Weights of a small image diffusion model: layers 12.
Rows from block 5 of a small image diffusion model, named by matrix and row number. Rows with one number belong to one neuron. Each number is 200 + 30 x the weight over its row's rms, rounded and kept within 0 to 999. All counts start at 0.
After each neuron's rows are labels from the 100 images, of 14976 (inputs lightly noised), where the neuron reaches its highest value: "top examples" is what is common among them. Only what is clearly more common there than usual is listed. The data: made-up ball-and-stick molecule models.
# fc1: MLP up (model.blocks.5.mlp.fc1.weight, 1024x256), inputs 156-207
# fc2: MLP down (model.blocks.5.mlp.fc2.weight, 256x1024, transposed), outputs 156-207

fc1.90,181,240,188,168,157,188,176,195,234,176,203,192,185,192,223,179,196,170,222,207,166,166,189,212,185,194,260,199,245,194,197,113,178,214,196,178,277,237,185,225,178,216,241,235,254,235,167,191,167,196,206,175
fc2.90,191,208,216,212,229,186,200,219,184,214,165,186,214,240,209,188,191,194,197,186,190,186,204,286,248,145,213,166,181,195,196,156,195,203,156,195,265,192,225,213,206,223,239,195,214,197,191,206,195,241,238,190
top examples: space-filling

fc1.151,281,177,211,237,224,205,243,177,178,200,236,237,285,218,203,230,216,251,171,249,209,204,219,250,193,229,167,226,157,230,213,243,240,166,187,245,128,167,156,180,256,199,204,237,194,223,201,201,195,141,153,203
fc2.151,176,155,211,196,219,150,183,217,211,179,225,209,140,197,192,183,169,185,159,191,185,210,148,133,180,176,188,212,211,229,169,206,197,182,190,215,193,199,151,221,218,220,219,239,195,212,185,226,204,193,165,200
top examples: space-filling

fc1.45,189,237,224,203,240,189,209,171,197,206,175,206,226,153,225,211,240,186,240,162,178,231,206,153,168,212,214,172,220,191,269,119,250,216,264,179,207,181,231,220,170,153,203,191,177,233,217,190,218,118,181,194
fc2.45,202,215,168,195,185,138,200,228,204,233,252,192,168,201,200,194,212,226,206,218,197,196,180,201,224,214,192,186,172,210,182,194,198,204,212,215,178,200,201,236,189,169,174,170,204,220,185,182,220,145,208,219
top examples: red ball; dark backdrop

fc1.198,237,194,209,260,228,213,227,180,174,174,186,225,179,198,183,254,207,226,146,174,187,237,216,164,251,226,176,206,139,182,175,260,192,192,173,155,216,177,147,228,177,177,171,241,203,206,189,268,188,182,164,198
fc2.198,139,176,212,254,208,172,224,210,221,200,192,189,209,175,193,177,215,182,216,256,209,226,207,142,235,203,183,203,225,216,152,208,210,176,181,193,212,219,235,212,210,219,212,186,223,238,207,186,196,210,162,153
top examples: orange ball

fc1.449,214,200,215,170,194,206,153,200,241,177,223,201,145,178,159,209,168,229,257,201,179,204,193,187,205,197,209,247,206,228,197,222,164,197,190,195,184,193,215,148,141,248,202,210,224,218,176,195,237,167,222,238
fc2.449,260,221,211,165,170,233,168,186,176,179,190,186,250,198,222,207,173,216,217,198,206,155,164,198,172,187,260,194,197,202,190,176,234,220,185,179,234,163,202,159,188,174,183,168,246,173,209,205,182,230,213,230
top examples: yellow ball

fc1.654,186,156,204,189,208,166,243,187,160,192,157,162,247,215,200,147,167,250,229,163,226,219,191,198,199,190,207,267,155,226,201,199,218,159,200,207,183,165,197,191,238,229,183,224,198,178,172,232,187,240,231,228
fc2.654,230,152,157,224,230,199,205,213,196,213,189,205,152,219,208,185,193,187,218,221,216,161,195,179,232,200,220,229,237,166,177,216,219,227,172,170,173,201,183,228,253,232,202,171,154,189,220,213,185,236,220,177
top examples: yellow ball; space-filling

fc1.544,206,169,213,162,224,178,204,199,246,211,192,183,161,222,218,191,185,187,247,188,194,163,198,156,158,254,165,200,164,250,193,220,193,187,230,200,206,172,211,178,190,222,212,135,230,191,220,205,180,205,225,195
fc2.544,220,221,187,244,226,199,170,202,207,138,219,202,162,238,209,231,177,192,183,212,212,184,194,202,253,124,189,245,210,251,196,181,235,186,162,232,206,196,182,180,214,182,208,209,141,209,202,206,152,219,226,211
top examples: small balls on sticks

fc1.261,199,223,173,212,233,180,228,176,212,204,181,192,187,177,236,182,216,188,213,164,185,179,163,178,193,174,220,163,219,157,192,172,208,205,279,212,154,220,208,218,161,185,195,200,231,157,184,173,233,226,207,199
fc2.261,175,199,169,169,185,183,188,186,202,225,210,200,186,171,209,203,193,198,192,212,201,219,226,253,252,233,196,197,221,170,205,186,175,251,200,179,171,175,231,179,218,204,161,192,179,211,196,212,194,260,191,214
top examples: dark backdrop

fc1.177,201,152,225,184,195,227,232,260,203,152,185,236,146,274,186,133,200,183,206,260,203,175,211,202,253,180,172,203,160,198,229,214,187,259,231,170,244,177,165,177,220,219,197,154,207,202,208,213,140,151,182,217
fc2.177,194,221,196,191,195,188,192,177,194,192,231,166,221,202,180,214,210,210,235,171,254,232,204,227,221,207,222,263,201,205,244,210,187,161,181,178,185,186,182,191,228,152,173,232,188,181,159,231,169,245,178,219
top examples: space-filling

fc1.178,199,178,185,194,230,209,215,233,214,205,204,218,186,227,221,184,164,208,232,171,210,168,191,258,186,135,187,231,163,158,206,205,204,181,216,223,223,215,123,193,136,207,233,198,211,184,238,192,161,275,201,174
fc2.178,226,187,180,186,235,248,192,179,227,215,167,198,183,208,172,181,134,211,203,204,171,229,220,277,202,225,171,227,215,199,249,198,216,195,212,196,205,214,241,209,190,172,156,169,203,214,201,196,199,161,203,235
top examples: green ball; dark backdrop; space-filling

fc1.40,282,186,254,164,222,211,234,192,224,188,242,285,198,228,184,256,167,202,185,229,243,161,223,234,232,173,219,192,171,243,156,206,218,179,193,251,252,256,212,186,192,209,127,220,222,212,202,169,168,256,179,182
fc2.40,169,239,232,184,205,233,195,218,161,217,158,220,196,182,111,217,206,174,210,159,226,195,182,290,158,164,218,189,182,225,239,216,214,180,173,192,158,181,159,240,138,169,213,166,217,217,175,208,193,216,178,221
top examples: dark backdrop

fc1.87,175,172,217,183,189,201,191,232,222,200,197,253,110,261,146,148,202,217,198,163,206,222,188,237,267,213,202,191,225,200,230,191,190,234,224,170,196,203,191,183,190,245,199,164,191,240,231,253,167,185,223,242
fc2.87,181,205,198,175,197,198,226,183,232,144,268,172,246,166,211,189,200,178,233,214,207,258,232,171,192,157,236,240,201,211,217,189,186,187,206,242,150,178,240,133,241,209,234,252,186,163,202,204,177,256,176,156
top examples: space-filling

fc1.85,135,238,177,260,226,184,179,198,177,158,210,254,201,227,214,228,140,187,211,146,265,166,200,165,201,207,178,204,187,164,195,142,196,200,227,223,203,154,208,196,170,227,210,175,176,190,212,240,161,164,229,182
fc2.85,219,209,220,232,229,177,208,209,227,194,167,228,141,204,213,201,225,206,221,202,204,207,188,164,202,170,216,190,226,252,215,179,215,243,196,168,193,165,189,259,200,211,179,243,200,227,173,194,188,285,229,174
top examples: purple ball

fc1.277,212,204,210,216,210,223,137,177,221,211,201,159,126,200,178,170,200,219,187,168,167,248,208,162,212,206,190,202,152,185,170,172,247,215,214,156,157,181,241,213,129,193,196,195,162,209,211,188,212,221,274,266
fc2.277,207,174,242,190,203,177,227,198,196,216,184,258,199,182,219,207,214,186,204,202,211,180,204,230,178,240,225,196,204,195,202,205,178,230,215,180,194,192,197,201,229,216,206,218,271,218,211,207,228,114,130,215
top examples: space-filling

fc1.454,189,238,192,242,176,195,205,206,233,215,194,184,214,160,271,154,268,191,219,176,200,229,179,218,183,220,227,172,179,214,204,171,204,190,229,174,211,146,223,189,200,165,248,219,187,216,178,117,170,87,218,212
fc2.454,215,166,196,153,225,243,179,205,186,217,185,228,158,192,148,194,203,214,194,192,231,240,215,165,240,266,183,222,160,168,258,181,215,212,195,186,214,224,232,223,196,179,210,217,245,215,145,198,187,91,192,210
top examples: space-filling; dark backdrop

fc1.479,195,189,250,176,191,209,200,156,177,224,197,150,232,172,241,201,224,186,266,181,202,233,202,162,147,199,157,188,242,266,236,242,192,260,193,180,181,192,197,188,87,209,193,224,189,169,202,197,189,173,235,218
fc2.479,223,192,195,163,187,193,249,172,212,263,183,191,191,212,208,206,173,181,184,239,204,179,203,173,188,270,234,232,214,183,193,229,175,196,180,196,191,205,211,262,157,246,220,186,220,215,259,208,220,240,177,212
top examples: green ball

fc1.212,191,207,201,213,164,195,188,243,204,167,192,239,191,170,221,235,158,194,174,249,219,214,197,238,225,178,226,232,153,217,226,195,179,178,163,159,170,194,243,124,203,217,198,170,188,215,169,119,231,159,168,217
fc2.212,236,202,215,156,177,240,159,198,232,169,198,206,216,202,233,179,188,201,266,178,197,227,163,202,163,224,196,209,220,241,208,227,194,237,233,218,277,256,206,156,195,186,193,235,195,188,211,214,187,182,189,252
top examples: yellow ball; dark backdrop; space-filling

fc1.78,220,210,212,218,185,184,229,168,215,261,181,203,194,248,214,223,207,262,209,237,216,154,212,218,213,251,171,193,159,118,168,144,244,172,198,218,242,202,205,237,170,157,230,183,229,187,162,174,265,183,250,211
fc2.78,197,181,213,220,186,219,203,189,203,195,180,186,196,228,166,194,201,206,188,198,171,172,231,200,172,175,144,231,244,160,214,188,221,212,236,252,162,200,157,228,144,202,181,219,205,225,171,216,243,118,261,233
top examples: purple ball

fc1.23,215,180,221,212,184,163,187,183,200,194,150,222,196,295,151,219,190,215,175,231,202,172,204,149,256,136,168,168,190,136,188,213,202,185,227,184,217,245,171,164,229,165,238,254,202,201,196,218,185,202,203,210
fc2.23,127,191,185,157,167,165,188,204,227,223,251,176,215,190,185,200,188,232,180,222,225,221,208,145,184,249,181,220,178,199,233,235,196,175,182,197,212,173,210,167,229,186,171,191,166,232,210,185,202,153,263,217
top examples: blue ball

fc1.225,189,228,221,216,175,151,182,157,187,240,183,191,162,156,213,206,190,153,202,171,213,265,189,202,178,198,185,183,201,191,197,203,198,216,232,181,140,161,193,186,203,221,201,208,236,191,200,179,167,258,189,213
fc2.225,203,190,224,148,160,191,232,185,210,190,182,190,218,184,190,215,207,207,185,209,215,249,188,207,196,292,204,205,195,201,239,211,200,202,253,175,143,187,247,235,199,207,190,169,243,199,172,226,191,252,192,231
top examples: dark backdrop

fc1.271,212,226,201,228,246,180,272,186,193,225,216,223,168,259,157,238,151,224,214,177,261,165,219,183,176,185,171,189,185,186,163,195,241,176,206,236,180,171,250,243,158,235,166,151,193,176,159,212,262,224,215,188
fc2.271,173,254,195,187,195,138,156,203,211,218,174,161,209,214,214,248,176,168,186,224,162,174,177,261,142,176,207,209,172,215,175,183,206,233,159,153,128,191,170,199,141,167,176,226,184,231,199,223,173,237,180,176
top examples: yellow ball

fc1.276,175,232,248,229,155,206,202,168,230,261,156,136,199,195,236,193,204,221,218,224,214,242,217,163,180,163,205,196,239,209,251,178,232,197,179,167,231,218,245,177,185,136,264,259,218,167,209,168,186,190,216,207
fc2.276,198,216,199,222,209,127,177,203,219,195,266,216,185,229,241,194,189,184,149,202,213,185,209,123,230,291,188,210,236,234,165,171,203,217,204,239,184,166,224,201,235,236,190,197,208,201,217,180,235,175,206,200
top examples: dark backdrop

fc1.117,219,216,237,184,226,222,220,155,185,217,181,172,178,192,220,247,185,211,224,191,218,191,206,106,189,171,207,175,225,214,237,192,207,191,220,199,195,203,211,210,178,220,199,194,222,179,198,216,232,234,248,200
fc2.117,232,177,183,209,217,229,228,199,198,207,173,198,217,197,178,211,172,204,208,196,212,180,269,146,181,216,145,189,188,207,197,217,216,189,203,219,225,227,206,210,182,207,222,218,177,192,198,231,198,114,208,182
top examples: blue ball; space-filling

fc1.599,204,226,236,256,197,177,203,176,220,238,178,177,188,194,222,170,250,196,162,209,209,290,154,215,229,200,183,184,222,189,114,151,239,180,175,196,239,152,248,231,214,183,243,202,189,215,139,168,242,176,205,214
fc2.599,191,233,164,234,167,175,210,206,194,186,238,226,234,203,227,185,199,200,195,209,191,146,211,216,170,193,152,220,213,199,181,237,171,226,219,231,183,212,185,250,201,212,186,211,178,160,195,183,188,184,228,201
top examples: space-filling

fc1.708,224,209,241,159,180,185,229,168,168,246,166,133,202,183,238,195,259,202,246,226,172,247,188,181,170,199,190,189,175,253,222,168,208,183,195,209,185,213,192,168,176,176,202,172,191,198,206,157,177,111,242,252
fc2.708,222,190,220,195,162,204,220,178,190,192,181,248,195,231,212,204,187,157,234,181,205,181,178,156,216,312,232,198,190,201,215,193,218,210,190,226,204,203,193,226,210,150,220,207,258,186,234,163,220,198,125,218
top examples: small balls on sticks

fc1.202,247,219,238,174,166,207,232,218,137,243,175,166,220,207,246,184,209,220,225,242,185,162,259,169,173,213,202,141,236,189,241,229,180,248,201,175,218,183,231,217,214,212,215,156,209,204,223,199,212,119,229,221
fc2.202,186,193,190,215,200,236,206,186,241,165,188,184,193,177,191,185,235,213,192,207,250,207,184,142,201,181,221,161,186,213,182,189,195,218,227,165,196,180,158,224,197,194,203,182,205,203,175,191,225,217,245,222
top examples: purple ball; space-filling

fc1.736,205,181,233,195,189,192,211,175,196,143,204,199,219,212,173,230,203,204,216,205,206,143,227,121,182,237,196,173,147,198,175,248,176,155,182,195,228,173,196,171,251,186,192,228,233,181,180,192,218,155,206,218
fc2.736,199,196,189,203,220,237,182,241,178,170,159,222,189,167,174,186,174,181,232,216,208,194,202,191,204,169,201,242,201,202,213,206,204,195,186,177,201,223,154,181,209,169,193,222,165,224,208,173,177,222,223,203
top examples: small balls on sticks

fc1.191,260,222,211,191,220,174,174,144,174,210,194,185,238,201,183,219,231,234,194,185,158,252,186,149,162,176,172,192,167,206,191,244,193,148,153,265,166,193,187,197,233,223,236,221,195,198,223,190,223,299,210,161
fc2.191,229,203,174,186,231,224,191,214,187,185,232,230,219,162,182,230,152,206,227,173,224,177,213,108,204,244,160,184,184,173,177,179,197,206,196,204,218,252,217,170,231,198,194,241,193,210,177,212,185,125,223,178
top examples: space-filling

fc1.348,239,205,235,217,192,204,197,183,185,210,209,199,246,215,192,215,216,199,216,198,177,207,207,148,203,196,162,207,172,185,202,224,192,204,197,243,237,148,223,179,231,225,221,180,207,229,184,156,210,138,238,212
fc2.348,192,186,179,223,188,171,171,211,217,147,224,230,231,190,206,170,209,215,231,233,219,206,196,140,140,161,152,183,198,188,185,208,202,204,203,207,173,261,161,144,164,207,188,245,187,210,207,232,185,209,267,193
top examples: red ball; space-filling

fc1.663,220,234,242,145,174,190,240,162,196,271,214,188,181,195,192,138,196,173,233,237,157,188,185,250,187,176,257,184,200,251,272,140,221,236,215,184,214,201,222,241,200,215,259,206,206,212,198,212,196,186,230,201
fc2.663,196,191,249,211,165,236,195,205,201,175,209,178,249,193,222,168,204,193,179,170,215,214,201,210,188,220,214,192,209,226,193,208,214,178,76,211,201,199,180,146,136,249,229,158,198,172,191,174,231,207,144,200
top examples: small balls on sticks

fc1.35,224,157,239,197,207,209,219,145,203,225,177,170,174,233,216,255,228,199,210,239,187,200,205,157,197,222,156,166,220,142,168,170,256,189,215,255,259,188,215,239,202,164,217,164,199,186,173,176,250,181,247,207
fc2.35,193,167,204,244,207,208,207,197,174,202,227,238,182,205,186,187,228,230,162,161,243,175,235,157,175,211,163,201,196,187,195,226,221,210,201,205,175,238,165,276,166,186,226,212,182,207,179,260,207,139,262,165
top examples: purple ball

fc1.30,250,186,240,152,237,196,221,162,200,222,210,189,204,203,243,207,210,188,276,195,173,206,171,190,149,196,182,164,192,269,253,190,208,215,200,216,179,208,216,181,150,219,209,165,177,184,237,195,201,131,226,230
fc2.30,170,236,176,227,156,181,207,186,216,231,259,214,171,200,233,195,204,163,188,209,225,181,191,156,202,260,184,202,210,203,200,219,196,175,182,191,187,220,239,194,217,208,209,214,195,182,218,231,190,201,178,183
top examples: small balls on sticks; balls: twelve

fc1.96,230,247,262,208,203,205,205,181,206,175,227,205,199,242,249,206,195,210,229,255,170,245,231,180,198,181,178,133,215,206,184,204,219,263,201,178,212,159,246,255,157,182,210,182,200,161,222,194,159,196,213,235
fc2.96,198,259,239,219,233,197,202,167,257,223,146,188,187,206,162,186,180,204,206,201,234,212,198,153,213,230,192,187,223,189,262,219,191,197,192,184,216,174,152,170,170,170,207,232,202,254,168,187,185,150,256,202
top examples: yellow ball

fc1.704,218,175,217,163,224,214,208,187,165,272,175,160,167,218,235,195,230,201,210,231,202,207,269,245,190,187,159,187,172,205,227,216,226,209,220,229,214,235,268,238,233,113,205,164,196,223,210,200,201,209,218,193
fc2.704,208,163,158,206,174,221,156,203,219,220,155,152,188,195,176,174,185,230,150,204,172,184,249,236,196,223,168,280,179,200,203,241,173,157,194,151,219,169,232,217,206,141,256,247,155,222,177,222,203,228,248,223
top examples: purple ball

fc1.702,221,190,259,206,204,204,231,153,274,183,178,172,153,218,267,194,193,228,214,158,195,223,197,190,214,180,228,185,224,253,165,193,231,150,211,217,174,223,219,196,241,191,262,129,178,225,177,152,192,230,200,245
fc2.702,211,222,196,197,199,215,206,236,215,217,190,182,204,192,175,236,185,174,192,213,181,179,193,154,155,232,187,253,167,188,225,246,209,174,231,195,181,191,218,212,204,220,195,208,164,197,221,189,188,198,202,238
top examples: space-filling

fc1.672,230,255,201,228,184,194,166,127,147,175,199,199,276,203,179,266,218,205,151,246,237,243,234,207,187,204,107,181,191,183,194,222,151,181,169,194,228,191,201,167,207,228,210,184,200,228,212,249,226,178,139,207
fc2.672,186,228,214,224,184,222,210,212,176,211,166,192,177,190,196,206,199,193,228,191,216,180,140,237,201,184,222,205,219,204,184,217,180,193,122,178,205,216,184,176,206,191,167,176,189,234,213,196,205,205,161,138
top examples: yellow ball

fc1.445,228,220,194,166,207,217,239,191,226,167,235,220,176,210,222,187,167,145,247,183,179,219,145,245,189,218,254,180,207,225,223,158,225,223,191,166,216,164,212,233,167,255,194,165,178,219,214,182,184,155,199,234
fc2.445,167,188,197,228,177,194,169,221,232,236,206,201,225,196,216,214,170,194,153,233,215,205,208,250,215,165,158,189,208,190,214,136,239,176,194,184,219,207,227,162,226,194,198,241,184,164,157,222,176,250,185,176
top examples: small balls on sticks

fc1.590,224,144,199,162,225,233,200,195,177,192,164,162,191,146,200,155,157,203,219,174,207,185,253,268,213,136,229,222,197,222,151,235,192,226,172,187,204,211,193,204,218,238,219,164,197,151,181,221,199,206,168,212
fc2.590,199,172,176,159,241,233,180,262,217,210,200,242,193,178,152,146,231,181,235,167,172,185,208,273,229,223,214,150,199,201,193,209,189,195,173,189,214,248,205,203,215,222,198,251,174,226,206,226,183,235,154,200
top examples: dark backdrop

fc1.621,205,204,200,241,186,208,186,206,210,192,249,242,178,171,204,240,181,222,178,209,192,173,233,198,215,104,236,224,194,206,173,219,180,189,197,167,182,211,197,215,256,200,221,219,204,229,201,203,183,247,166,245
fc2.621,152,217,241,185,154,176,208,237,232,181,165,160,227,171,196,193,164,155,222,193,220,260,219,131,156,211,208,168,229,212,205,231,191,215,169,232,191,179,240,165,212,213,246,239,197,249,193,192,227,176,154,179
top examples: purple ball; dark backdrop

fc1.483,179,176,220,265,247,164,235,200,237,207,159,234,148,249,167,163,187,201,191,162,206,225,200,188,258,206,218,166,196,149,205,171,261,223,230,170,243,184,216,194,140,164,202,217,191,226,176,239,205,197,225,176
fc2.483,136,195,190,233,213,118,218,155,269,182,245,184,205,162,215,172,178,186,168,226,132,203,208,127,198,194,172,246,222,178,195,206,179,207,194,223,181,177,197,206,244,210,189,227,165,200,151,167,186,182,212,187
top examples: red ball; space-filling

fc1.199,218,195,269,198,221,231,175,177,224,221,159,151,173,150,250,202,131,213,187,204,207,188,227,289,233,166,190,239,220,252,187,251,248,235,193,207,249,172,197,204,224,197,202,192,168,203,228,225,166,202,201,215
fc2.199,168,227,162,201,178,253,158,249,192,174,210,230,201,237,144,204,184,140,187,150,170,142,188,253,165,240,144,204,180,222,209,188,167,191,219,210,177,236,225,210,238,195,195,230,213,139,249,255,229,262,143,168
top examples: dark backdrop

fc1.666,204,221,211,177,211,141,189,194,188,223,193,196,202,142,226,146,240,213,221,172,183,248,176,224,201,232,226,211,155,236,190,206,263,197,201,148,185,156,205,225,204,200,177,242,181,190,209,194,241,156,174,165
fc2.666,217,210,217,187,183,218,171,233,206,222,179,219,187,210,203,187,210,178,226,190,208,256,187,171,218,289,195,206,188,181,233,200,197,186,231,206,206,225,182,248,206,122,217,212,202,199,181,193,175,143,174,206
top examples: yellow ball

fc1.698,211,151,184,174,198,218,203,195,252,199,221,203,185,227,166,187,169,227,216,215,244,203,188,189,249,155,174,234,182,126,175,173,188,244,174,222,232,207,218,138,173,202,197,160,212,202,196,203,214,171,225,204
fc2.698,205,194,244,111,169,191,226,215,172,190,210,171,212,213,200,209,182,224,206,219,199,189,209,166,207,187,260,199,196,195,239,200,212,197,229,237,261,189,193,176,181,147,191,171,222,190,179,254,177,226,179,265
top examples: yellow ball; dark backdrop

fc1.559,171,202,228,242,195,216,209,177,210,227,201,208,197,186,229,188,197,203,172,222,223,202,204,217,200,185,206,208,231,203,206,194,228,186,187,182,230,239,207,205,196,180,194,231,196,210,195,216,241,212,180,202
fc2.559,179,186,189,232,193,251,152,170,208,176,156,199,206,193,212,173,172,212,189,200,147,204,198,180,235,258,169,193,230,198,210,206,168,171,172,204,212,165,206,193,236,210,187,209,209,187,217,157,200,237,184,194
top examples: dark backdrop

fc1.574,213,209,184,176,185,225,229,199,210,202,196,206,210,242,251,196,232,180,278,182,203,146,196,192,126,174,166,201,152,190,244,200,215,195,210,259,175,193,163,167,163,185,183,196,193,217,238,227,182,187,218,222
fc2.574,201,168,183,199,211,238,170,186,206,226,188,178,176,230,194,189,172,209,233,179,203,184,189,281,192,249,193,225,195,200,231,169,155,188,217,192,219,228,201,227,230,216,196,223,193,210,171,222,177,189,220,230
top examples: blue ball

fc1.437,241,213,228,159,250,216,187,189,206,235,195,154,177,258,130,186,188,194,193,190,157,236,219,172,218,175,154,198,224,185,212,221,153,198,206,195,247,210,214,225,143,193,212,191,205,204,200,238,224,166,237,236
fc2.437,177,204,203,204,237,206,234,183,149,208,216,204,179,197,196,206,198,235,195,185,186,203,217,107,187,204,209,177,203,192,209,218,202,187,227,184,139,173,177,243,176,238,195,177,174,159,197,224,214,222,221,194
top examples: yellow ball; dark backdrop; balls and sticks

fc1.625,220,222,252,238,160,173,203,163,270,257,184,175,237,228,224,244,164,219,215,178,212,219,211,192,214,182,195,168,152,156,118,169,246,187,181,232,226,214,189,232,249,185,218,177,186,186,186,192,264,232,218,190
fc2.625,174,236,233,158,140,221,226,229,227,198,185,152,190,187,167,212,152,225,188,235,152,138,171,170,133,228,176,216,178,186,226,226,214,226,234,210,209,156,231,234,194,236,179,207,186,246,196,191,207,158,206,243
top examples: green ball

fc1.102,205,192,240,216,186,179,242,206,169,248,212,196,214,236,187,216,224,218,206,194,263,212,217,266,200,209,175,205,217,238,221,276,176,218,184,208,225,196,134,259,129,175,202,241,201,159,231,223,166,190,254,238
fc2.102,209,197,196,191,198,175,243,174,230,193,171,188,184,205,175,203,196,217,187,207,223,243,189,262,213,143,171,236,212,178,193,206,196,207,188,188,155,165,214,243,179,241,197,153,182,250,169,185,227,216,211,208
top examples: space-filling

fc1.58,172,209,220,195,239,182,137,202,183,150,193,190,190,181,212,138,151,187,201,252,234,175,194,241,161,209,140,194,228,252,218,234,212,214,211,186,142,216,147,225,196,179,180,264,218,157,196,221,191,190,161,180
fc2.58,199,193,214,198,203,154,195,219,208,215,186,207,214,168,198,168,199,220,161,206,189,192,193,129,219,162,220,186,202,238,198,174,227,128,209,113,199,150,230,164,204,192,215,217,226,170,192,211,182,149,210,208
top examples: dark backdrop

fc1.375,207,188,229,165,232,209,192,140,208,243,256,202,187,206,209,182,175,199,264,198,172,188,175,215,170,218,228,210,189,253,289,176,246,203,187,178,222,179,182,167,192,204,206,149,186,199,252,192,190,157,251,207
fc2.375,220,208,191,225,190,227,202,180,205,180,209,242,197,200,242,185,171,190,223,221,244,208,198,136,217,193,215,218,232,226,190,214,180,202,165,188,182,204,203,166,157,160,204,202,183,182,235,186,223,206,174,195
top examples: small balls on sticks; balls: eleven

fc1.724,221,152,221,179,197,193,200,174,194,187,195,156,193,124,197,185,167,219,228,222,207,219,196,224,229,194,224,228,220,250,180,179,166,206,220,207,222,207,237,164,214,241,235,195,198,223,196,156,219,169,201,222
fc2.724,229,217,192,168,213,217,168,236,214,198,215,225,222,188,184,198,195,222,212,185,168,147,189,171,180,199,227,172,180,226,205,223,230,210,206,168,208,177,195,177,192,180,168,202,188,166,198,231,199,183,154,216
top examples: yellow ball